config.toml
image_size = 48
encoder_depths = [2, 5, 5]
encoder_stem = "deep"
decoder_inner_norm = false
residual_init = "zero_last"
optimizer = "muon"
momentum = 0.9
epochs = 17.7
Rows from block 6 of the image encoder of a small image captioner, named by matrix and row number. Rows with one number belong to one channel. Each number is 128 + 24 x the weight over its row's rms, rounded and kept within 0 to 255. All counts start at 0.
After each channel's rows are labels from the 100 images, of 14976, where the channel reaches its highest value: "responds to" is what is common among them. Only what is clearly more common there than usual is listed. The data: simulated grey scan slices of phantoms with and without marks.
# convs0: first 3x3 conv (encoder.blocks.6.convs.0.weight, 64x64x3x3, each kernel summed), inputs 0-63
# convs1: second 3x3 conv (encoder.blocks.6.convs.1.weight, 64x64x3x3, transposed, each kernel summed), outputs 0-63

convs0.1 [137 170 125 124 114 136 116 104 168 121 163 104 163 125 110 126 139 151 101 132  94 101 149 142 105 121 147 140 103 126  98 159 155 133 148 123 120  80 126 123 121 103  53  84 148 110 154 140 150 117 145  83 123  87 120 122 121 139 114 150 111 173 115 117]
convs1.1 [143 111  94 164  98 152 116 104 101 125 165 141 190 113 147 144 157 103 119 134 118 127 161 118 125 171 118  82 152 146 139 142 136 126 163 167 108 135 131 125 144 153 134 166 127 128 120 141 118 129 182 151 106 115 112 133 121 132  97  86 170 126 160 154]
responds to: side: left half; crack in bone; belly

convs0.30 [132 155 111 106 148 122  94  90 164 137 103 105 110 149 129 141 125 167  84 153 128  93  84 121  97 132 101 123 113 117 116 133 114 110 134 112 162  70 133 113 108 165  93 118 116 140 109 133  74 120 144  77 124  91 126 131 105 121 158 124 131 108 148 151]
convs1.30 [162 128 126 158 119 117 128 116  97 140  94 121 127 131 146 158 100 140 183 153 143  88 122 146 140 125 109 124 155 158 104 126 178  98  80 177 107 120 143 178 105 141 119 134 105 120 136 161 162 139 156 167  91 126 147 122 128 121 123 116 147 137 167 118]
responds to: ring

convs0.20 [114 118 112 125 135 159 101 140 117 120 113 103  98  94 184 124 115 109 194 123 105 130  90 150 125  81 113 141 163 138 136 143 146 110 145 103  93 158 119  98 131 136 100  97 156 139 167 128 116 105 130 101 146  76 121 127 123 157 157 133 111 122 117  97]
convs1.20 [145 117 147  90 140 143 166 145  87 146 129  96 116 136 102 151 167 144 102 103 163 152 106  98 116 106  98  98 112 124 139  98 113 134  98 146 187 159 130 140  95 119 144 136 120 130  76 120 107 112 141  92 125 170 142 176 123 127 132 125 126 158 119 142]
responds to: several spots

convs0.7 [131 129  66 105 127  99 121  86 128 116 147 158 166 105  76 140 133 107 102 112 120 159 130 139 132  90  97 102 117 119 134 147  96  91 116  89 119  85 124 122 126 173 124 163 126 130 132 115 136 110 125 109 135  71 111 120 156  92 150 123 115 108 140 141]
convs1.7 [112 134 153  91 153 100 150 123  90 115 105  89 116 112 102 100 150 148  95  90 144 176 151 105 123  88 152 126 109 132 123 174 125 135 139 132 138 148 130 100 120 117 121  72 162 124 129 124 114  83 155 114 118 138 112 105 133  98 143 151  90 110 134 171]
responds to: limb; bright spot; several spots

convs0.17 [121  76 128 142 123 125  95 157  89 107 108  77 178 178 173 118 127 143 115 134 110 127 118 126 170  96 132 129 133 143 161 103  92 108 111 102  92 144 104 149 117 105 103 118 120 112 108 114 111 110 117 149 138 130 143 121 101 110 126 163 112 101  86 121]
convs1.17 [142 112 175  96 140 182 141 127 143 109 109 163 122 119 164 100 104 132 178 121 102 131 139 100 147 113 101 139 159 154 115 114 117 146 120 130 136 159 122 100 169 120 100 128 109 145  90  76 104 135 122 142 101 142 115 140  91 101  93 118 135 125  91 103]
responds to: dark spot; limb

convs0.51 [ 92 132  56 108 113 124 135 111 118 118 127 133 131 139 140 131 110  98 115 149 114 159 107 144 112  90 141 119 178 122 105  87 139 160 135  83 111  85 146 120 114 129 122 161 143 165 114 160 112 170  95 121 106 116  99 109 111  88 113 115 118 109 139 153]
convs1.51 [154 160 143 111 145 120 148 108 115  86  77  72 142 159  84 103 149 124 140  98 154 147  99  98 102  98 140 133  97 145 138 171 127 147 148 131 114 127 133 158 144 116  97  80 138 112 115 126 129 120 132 110 119 151 129 122 109 163 113 173 122  97 126  95]
responds to: bright spot; limb

convs0.6 [115 104 141 130 153 101 134 126 127 130 121  94  91 111 139 119 140 141  87 114  96 102 118 108  92 166 130 102 104 114 135  89 118 140 139 101 178  88 108 110 134 121 135 110  95 118  60 106  92 130 112 131 129 112 171 165  95 148 111  87 122 131 122 133]
convs1.6 [139 141 174 195 153 128  90  95 156 103 141 134 150 150 111 135 105 133 125 156 138  85 128 111 137 134 155 165 116 136 113 133 181 130 122 142 125 111 105 144 142 103 113 165 124 139 166 135 157 173 132 158 108 132 147 113 125 101 106 142 138 123 173  97]
responds to: bright spot

convs0.48 [ 92 123 134 143 118 140 157  76 110 136  92  90 126 142  99 131  98  91  77 122 127 155 113 101 150 123  83 118 138 139 116 107  68 124 102 125 114 103 115 149 108 159 104 153 137 111 144 139  72 108 117 113 130 113 121 108  98  91 126 148 118 123  99 130]
convs1.48 [170 161 139  87 112 117 156 126 112  85  82 114 133  98 153  72 121 130 133 120 120 122 137 100 127 108 115 148 130 156 104 159 155 153 100 114 149 142 105 114 143  98 119 141 144 134 125  82 148 155 124 135 111 125 132  90  99  73 150 173 125 102 120 130]
responds to: limb

convs0.19 [142 104 139 125 143 176 103 181 109  87  91 106 148 113 158 103 118 132 170 119  88  82 124 137 110 108  83 118 131 118 117 130 143 131 132 155  88 129 102 109 139 112 121  63 119 127 141 144 134 115 150 138 116 132 113  85 153 117 104 151 116  97 139 146]
convs1.19 [148 123 148 139 134 154 145 141 125 115 137 110 139 149 151 164 157  95  90 128 132 103 100 113 136 151 124 117 167 143 140 145 108 161 112 109 155 137 143 153 135  84 116 155  81 137  88 142 118 120 112  89 140 127 132 186  87 124 142 144 171 172  91 106]
responds to: crack in bone; limb

convs0.2 [108  78  81 126 118 122 120 160 147 137 130 112 113 141 114 127 152 105 133 122 134 154 158 118 164 108 163 156 106 116 154 148 114 127  89 102 129 100 122  99 126 136 125  90 100 120  72 115 154 137 168 166 151  74 124 140 111 114 131 162  96 143 132 101]
convs1.2 [123 128 171 158 132 135 146 122 131 116 145 130  94 137 137 122 169  97 143 119 152  92 111  97 110 140  71 161 146  94 153 135 106 151 116 156  91 196 129 127  91 129 127 129  92 145 107 157 125 138 169 124 124 157 140 144 127 108 135 104 140 142 129 177]
responds to: several spots

convs0.45 [112 126 111 136 132 105 159 103 152 126 103 125  84 186 154 138 113 101 158 138 188 138 103 103 108 125 112 126 143  96 111 114 147 117 170  95 133  75 140 118 140 119 110 164 133 144  96 165 140 129 157 118 110 112 133 124 109 142 121 151  95 125 129  77]
convs1.45 [162 131 115 150  95  78 165 113  96 160 118 134  80 156 113 125 129 129 124 143 100 130  91 163 150 156  99 142 124  87 161 106  80 140 152 114  96 167 130 110 125 130 129 123 117  99 153 131 149 111 127 125 105 153 148 137 112 152  81  99 110 150 115 145]
responds to: ring; side: left half

convs0.54 [117  75  97 117 111 120 122 122 135  86  94 101 142 104 145 124 134 121 186 126 116 109 135 112  98 126  95  99 110 125 129  84 176  81 112 143 178 149 112 142 109  98  99 120 145  97  85 146 125 105 114 117 120 158  95 103 127 124 143 137 119 106 137 125]
convs1.54 [ 98 105 156 151 123 109 157 126  77  77 182 139 103 127 124 150 109 143 132 140 136  79 146 147 147 173 156 141 121 100 138 115  96 172 136 121 118  92 117 140 106 138 107  74 139 144 141 151 150 120 112  78 135 127 146 108 122 112 124 128 110 101 133 125]
responds to: belly; several spots

convs0.38 [127 109 179 130 134 140 115 118 107 101 135 141 118 142 117 138 111 102 115 119 128 145  99 124  96 125 132 108 103 210 124  81 197 131 108 161 124 101 102 145 105 137 134 138 113 109 148 132 102 118 149 136 115 147  98 105 161 100 132  92 105 116 106 156]
convs1.38 [123 127  74 102 108 124 169  91 170 113 141 154 123 100 123 137 114 121 124 143 156 206 136 115 125 153 170  79 117  83 146 116  91 103 116 182 133 123 114 110 121 138 130 143 126 131 148 138 112 107 139 116 121 113 111 144 124 102 100 142 112 111 118 113]
responds to: belly

convs0.39 [ 91 170 138 138 123 123 130 112 107 108 102  99 130 105 169 137 116 101 107 119  99  88 127 109 103 115  93 102 117 116 124 150 152  80 130 123  81  76 113 109 129 136 127  91 102 153 146 155 104 120 106 168 132 139 161  89 106  99  97 125 111 107 112 117]
convs1.39 [115 186 125 120 146 153 161  94 125 138 149 127 144 134 142 132  93 125 100 148 118  90 183  98 133 124 105 134 142 175 108 142 138 121 101 164 145 142 110 140 124 157 140 144 178 153 136  95 132 136 133 184 127 130 185 110 120 106 145 143 125 160 118 123]
responds to: ring; chest

convs0.28 [129 184  93 149 120 160 131  65 127 151 121 168 115 108 141 129 127 115  60 102 117 112 130  69 125 134 105 115 127 124 131 136 112  82 162 120  89  82 141 138 125 140 148 130 129 115 121 147 105 139 130 168 125 122 107 116 113 105 124 163 136 138 138 140]
convs1.28 [120 164  95 116 139 142 188 173 127 142  87 105 150 148 144 131 141 120 140 144 138 126 137  48 142  93 160 149 149 164 138 153  94 163 116 108 153 112 131 116 109 147 157 121 138 123 112 123  93 121 121 146 139 140 160 150 110 128 124 146 110 139 102  95]
responds to: ring; crack in bone

convs0.15 [132 129  64 123 145  99  68 103 149 119 110 107 108 159 136 117 132 147  95 157  86 137 139 129 103 140 131 140 142 171 127  86 140 102 130 140 141  78 118 118 120 138 126 111 123 124 132 121 145 110  99 122 144  94 120 119 151  87 139 151 143  90 125 188]
convs1.15 [156 112 154 136 105 141 119 131 111 139 113 149 104 110 118 106  97 112 143 109 143 152 162 124 148 130 124 109 151  62 122 138 162  78 117 177 128 116 145 122 111  87 123 165 110 118 117 134 147  99 140 133 134 187  90 130  93  91 119 139 150 146 119  87]
responds to: belly

convs0.58 [ 87 105 107 130 111 123 128 160 120 116 132 109 114 133 131 172 129  78 174  93 122  99  98 165 111 123 155 129 118 108 132 120 120 135 123 121 136  79 136 147 123 148  86  78 148 137 139  83 106  97 107 109 101  74 122 140 117 107 130 165  99 131 139 123]
convs1.58 [129 139 147 138 131 115 138 153  92 142 110 117 115 142  99 120 147 151  89 105 151 135 106 126 138 133 111 120 123 122 155 134 144 145 121 134 115 223 138 147  87 105 114 128 155 143  86 161  96  99 159 127 112 127 143 157 164 113 150 128 123 149 120 189]
responds to: several spots; ring

convs0.62 [103 134 115 114  80 153 119 180 141 138 113 106 114 122 172 128 156 114 163  89 140 137 143 133 130 114 113 130 113 115 100 167 137 137 146 105 101  91 140 112 133 121 177  83 160 133 128 138 114  93 118 165 123 109 128 107  94 129 135 157 117  77 137  86]
convs1.62 [136 102 102 124 129 140 108  95 166 104 177 131 125 101 136 131  92 135  91 132 115  77 140 130 136 148 167 156 124 140 110  97 150 101 125 115 117 147 161 129 145 149 148 166  97 178 145 121  85 102 133 159 126  83 128 117 147 138 107 109 172 109 136 125]
responds to: limb; side: left half; several spots

convs0.16 [126 134 107 115 103 123 149  92 132 117 124 127 110 170 129 155 124  89  67 104 170 151 134 126 127 127 114 154  97 181 120 149 139 120 129 127 142 114 102 156 118 167 130 195 123 162 141 127  96  93 127 133  94 119  96 117 142  84 102 140 114 126 126 143]
convs1.16 [165 155 102 123 114 120 144 164 165 139  86 116 132 116 130  98 154 132 167 112 111 206 108 145 123 141 124 151 124  90 135 129 121 141 123 132 151 135 130  97 127 145 121  93 131 109 148 133 100 125  90 132 109 168 157 110 156 116 119 108 113 108  96  69]
responds to: ring; limb

convs0.63 [120 177  79 125 107 128 115 120 144 113 105 123 148 104 124 154 128 158 124 113 105 134  77 130 126 116 129 137 143 112 128 204 112 127 119  65 145 101 129 129  95 165 111 114 124 141 180 152 128 132 129 107 136 101 105 157 122  98 138 159 131 131 149  98]
convs1.63 [106 146 106 117  92 162 106 128 147 142 152 130 134  94 153 125 181 117 136 108 105 122 142  89 105 160 120 100  97 113  75 110 154 136 126 170 118 143 162 125  90 125 155 155 148 131  98 123  60 133 115 104 134 111 115 117 153 101 103 121 126 103 122 139]
responds to: several spots; chest

convs0.60 [127 121 149  80 118 137 131 135 131  38 110 114 128 183 121 115 137 107 129 117 155 104 109  98 121 125 128 108  97 140 130 103 157 100 112 154 151 150  92 157 137 122 120 103 122 163  96 142  88 124 114 111 151 135 108 128 158 168 131 134  97 132 126  95]
convs1.60 [160 119 147  79 123 142 127 102 122  95 119 187 119 110 135 101 110 107 136 125 148 103 154 149 149 162 150 162  82 134 123 101 123 123 168 159 135 118 106 130 121 127 138 101 125 118 153  92 108 148  97 174 137 113 131 146 102 109 115 137 120  74  81 120]
responds to: dark spot; limb

convs0.56 [100  71 138 126 113 145 114 151 147 104 140 104  92  91 137 114  91 154 150 155  92 147 136 108 212 114 109 125 148 135 157  99  96 117  96 141 137 137 106 129 131 126 140 120 149  96 129 131 114 143 119 123 106 111 112 120  84 159 152 107 104 136 101 138]
convs1.56 [131  92 161 169 118 147 149 145 132 129 144 135 126 181 169 132 171 128  98 139 138 136 132 113 109 155 120 101 173 132 116 128 113 150 157 114  73 147 165 143 112 110 127 123  87 138 100 141 108 128 151  80 146 140 125 151 103  98  96 109 165 157 121 128]
responds to: crack in bone; head; side: right half

convs0.27 [116 164  82 124 118  97 138 136 122 100 121 117 114 106 103 138 123 124 121 103 124 163 121 101 106 110 130 143 119 108 133 181 160 147 100  95 126 106  91 109 153 134  86 109 134 184  92 139 117 133 125 135 123 141 154 100 111  84 110 108 178  97 138  90]
convs1.27 [141 181 141 143 160 116 134  89 133 127  74 124 161 146  79 111 112 132  92 112 148 117 103 122 109 132 133 159 116 147 128 168 180 148 141 106 142 144 140 136 133 126  94  80 174 129 153 138 180 133 131 123  99 115 124 133 162 127 134 153 149 143 140 129]
responds to: chest; bright spot; several spots

convs0.3 [117 133 130 119 127 101  95 138 102 127 135  80 115 113 106 164 141  91 128 106  94 147 114  64 124 122  95 101 143 146 131 140 120 150  97 116 110  65 102 184 119 169 117 127 148 106 100  94 128 103  98 131 110  91 149 138 122 125 116 114 102 129 130 125]
convs1.3 [122 180 109 134 155  97 112  97 135 158 110 112 135 145 123 104 111 121 174 149 130 135 160 126 114 171 148 106 121 157 111 165 177 116 118 110 125 157 150 113 101 124 109 111 168 143 145 157 152 142 131 159 120 161 166 103 165 149 140 135 137 164 171 133]
responds to: ring; chest

convs0.55 [140 156  56 137  87 111  99 125 130 124 107  98 126 130 113 139 111 132 110  95 101 151 189 148 166 105 110 118 118 124 135 121 105 130 109 106  82 118 132 113 165 137 115 182 159 146 141 136 140 105 106 124 146 116 123 118 102 134 148 132 103  85 121 160]
convs1.55 [118 131 169 112 168 125 148 135 113 112 123  79 127 114 121 129 133 112 147  96 143 128 163 116  86 139  82 133 137 149 124 141 126  94 162 162 140 134 192 127 156 113 131  96 115  98  95 116 123 122 146  81 103 108 137 136 140 120 181  97 116 111 110  95]
responds to: several spots; side: left half

convs0.47 [123 135 100 118 139 115 102 130 113 133 152 124 128 113  90 135 108 134 103  58 115 128 142  73 157 134 132 182 115 100 126 153 108 131 100 109 144 156  81 119 116 146 122 138 132 138  85 117 102 129 110 101 112 134 174 150  84 148 113 119 139 161  90 112]
convs1.47 [131 149 131 141 123 164 147 120 166 174 148 143 147 153 149 132 129 129 149 133 148 110 115  97 124 144 109 139 136 126 100 140 146 159 108 101 146 174 163 173  69 146 123 136 127 151 106 179 117 126 119 120 146 130 156 121 134 132 136 145 143 137 192  74]
responds to: limb; ring

convs0.26 [130 178  93 124 129 116 126  79 123 110  97  95 127 147  78 135 120 140  67 109 126 136 123 126 127 144 102 100  69 151 122 162 121 100 120 110 111  74 132 147 131 148 145 144 118 137 116 164 120 115 113  92 132 117 127 111 138 123 118 188 131 120 108 137]
convs1.26 [111 167 152 126 139 144 118 112 120 106  87 108 137 131 134 103 110 135 183 168 173 172 160 111  86 135 130 115 131 117  88 155 157 147 108 147 148 139 116 119 130 125 142  73 130  96 105 116 145 146 131 131  91 138 157  79 121 131 139 113  94 129 121  96]
responds to: several spots; limb; bright spot

convs0.52 [137 112 142 147 133 134 122 144 143 112 110 133 107 100 135 110  67 143 126 135  83 125 137 102 112  98 140  93 146 165 121 138 133 122 122 149 136 152 120 142 122  61 150  99 135  94 127  96 153 103  71 160 165 116  69 121 110 131 135 116 101 146 141 144]
convs1.52 [147  88 170 128 127 128 152 164 150 111 113 166 149 151 136 128 178 105 103 126 157 140 123 102  92 119 147 144 154 123 166 147 139 166 155 107  99 118 134 114 146 103 119  98 132 149 125 136 113 144 134 113 164 171 142 155  55 115 139 129 155 142 132 142]
responds to: crack in bone; head

convs0.25 [113 103  85 143 140  89 158 112 143 101 125 122 115 129 169 149 134 150  79 131 134 111 132 122 171 145  99 106 102  95 144 182 126 148 108 111 108 130 112 123 132 121 172 122 128 107  77 110  93 132 131 171 111 110 158 102 147  97 152 103 127 145 110 148]
convs1.25 [118  91 165 167 134 177 144 144 155 119 126 133 129 161 132 135 105 130 133 115 135 100 102 147 134 127  98 183 179 130 166 111 141 104 110 158 129 139 162 138 153 120 131 151 149 145 112 156 112 121 160 130 129 149 141 161 108  83 150 112 107 161 165 164]
responds to: crack in bone; side: left half; belly

convs0.53 [104 149 100 139 143 130 123 102 138 125 151 106  58 135 169 119 113 109 182 108  89 130 115 112 117 113 120 111 157 114 138 107 167 120 104 128 109 156  99  96 122  95 150 126 177 111 130 126  94 126 122 158 141 103 176 131 129  76 122 127 137 144 120 113]
convs1.53 [164 114 142 112 125 143 152 127 116 163 182 112 132  98  95 132  92 153 109 105 107  79  76 140 159 121 119 148 111 161 151 110 106 144 177 162 144 139 115 132 132 118 116 163 136 164 173 167 136 147 105 126 114 145 142 110 133 114 120 107 136 158 109 123]
responds to: side: right half; chest; ring

convs0.57 [144 137 154 137 131  96 122 103 113 129  71 142 103 142 132 119 131 121 101 149 105 171 117  79  86 114 167 102 122 163 122  81 109 140 172 113 124 117 116 129 129 116 165 146 152 130  62 127 114 134 114 106 116 126 145 114 109 118 116  82 147 138 111  97]
convs1.57 [170 103  93 128 111 109 113 115 128 176 102 136 115 127 101 142 106 134 115 116  83 107 131 167 152 146 127 142  99 106 156 113 172 118 130  98 126 156 139  93 121 124 135 149 144 134 186 143 152 136  98 138 101 116 148 134 163 153 144 107 115 154 166 178]
responds to: ring

convs0.21 [ 96 124 219 129 134  99 160 167 129 143 179 137 160 137 129 110 144 116  92 106 110 109 130  84 116 128 113 108 150 125 141 129 125 147 126 113 147  60 123 108 118 111 112 144 133 105 152 124 133 124 150 146 131 167 108 122 102 126 127 138 105 105 117 101]
convs1.21 [153 106  69 130 139 110 130 136 120 143 160 145  93  96  93 129  87 113 127 160 141 189 180 152 137 145 109  84 115  91 152  89 117 136 154 107  89 148 124 131 122 125 124 144 116 150 162 127 122 113 156 115 145 114 102 114 149 120 118 112 132 145 144 156]
responds to: chest

convs0.33 [ 98 118 181 141 115 105 128 154 100 131 142 119 129  78 119 126 124 100 172 123 107 133 132  95 123 101 132 126 135 116 139 101 195 112 108 156  59 167 127 134 139 132 115 127  83 119 140 131  98 124 103 125 158 164 129 109 104 157 116 123 110 123 107 106]
convs1.33 [135 139  67 102 147 114 145  99 135 141 168 140 148 119 139 122  90 173  72 136 122 134 130 129 121  91 151 138 144 162 140 149  66 118 109 164 181 104  87 128 138 138 119 136 156 127 161 140 139 147 105 133 132 121 153 123  97 121 118 108 112 132 126 102]
responds to: limb

convs0.29 [128  74 160  94 110 123  95 132 111  71 110  71 116 133  97 128 125 127 164  94 104 126 155 125  97  97  86 121 113 114 129 108  84 123 125 134 103 162 143 137 150  97 110 125 104  97 122 138 116 115 106 103 145 153 101 119 111 159 110 122 112 105 133 102]
convs1.29 [107 133 113  95 130 126 113 103  95  82 110 112 126 118 110 152  95 118 127 158 129  89 208 131 125 132 127 120 117 172 136 121 134 129 120 142 102  94 146 114  95 123 158 109 162 108 117 116 114 107 131 100 139  84 105  79 126 130 166 130 102 117 164 136]
responds to: head

convs0.9 [116 128  89 108 113 146 126  95 126 113 103 124 105 124 125 133 121 102 182 124 130 150 103 123  94 111 121 124 112 197 118  94 119  98 126 156  84 107  97 162 107 114  83 137 141 142 105 115 115 123 114 106 132 137 141  93 181 144 123 120 103 141 104 176]
convs1.9 [119 129  81 154 118 152 108  82 116 157 123 113 111 101 142 123 137 121  92 128 119 156 146 119 133 107 165 117 130  77 141 138  84 113  93 196 134 139 104 142 101 170 112 163 107 135 159 164 109 128 151 114 123 169 133 125 101 107 115 109 129 135 136 111]
responds to: side: left half; belly

convs0.5 [ 90 106 151 134 142 112 103 122 124 136 142  68 137 126 134 140 149 126 130 190 103 106 109  98 166 136 148  93 165  80 152 119 120  89 163  90 147 130 126 149 146 122 115 137 113  91  96 122  90 114 109 111 118 156 134  90 133 134 125 159 137 145 152 119]
convs1.5 [178 120 158 136 115 162 166 136 144 129  87 144 125 119 189 122  99 127 154 129 142 120 135 104 128 128  85 128 136 181 151 116 128 138 145  94 147 147 180 104 144  96  86 124  83 152 128 119 101 123 129 135 101 161 130 126  99 122 101 115 147 141 149 136]
responds to: crack in bone; head

convs0.42 [120 118 181 110 154 158 127 143 113 152  95 124 113 109 180 121 119 121 144 146  98 109 137  92 138 125 137 166 129 149 107 111 150  93 142 160  76 100  87 145 107 133  85  99 135 146 130 134  93 105 129  85 127 132 107 111 152 134 119  98 116  99 139  91]
convs1.42 [121 151  89 126 133 122 147  82 136 124  90 147 127 180 120 166 123 132  84 129 112 151 129 112 125 111 167 135 146 134 151 146  95 137  48 130 143 179 124 161 119 140  97 113 139 135 119 120 152 156 152 143 124 150 134 138 126 117  99 129 142 168 121  97]
responds to: crack in bone; limb; side: left half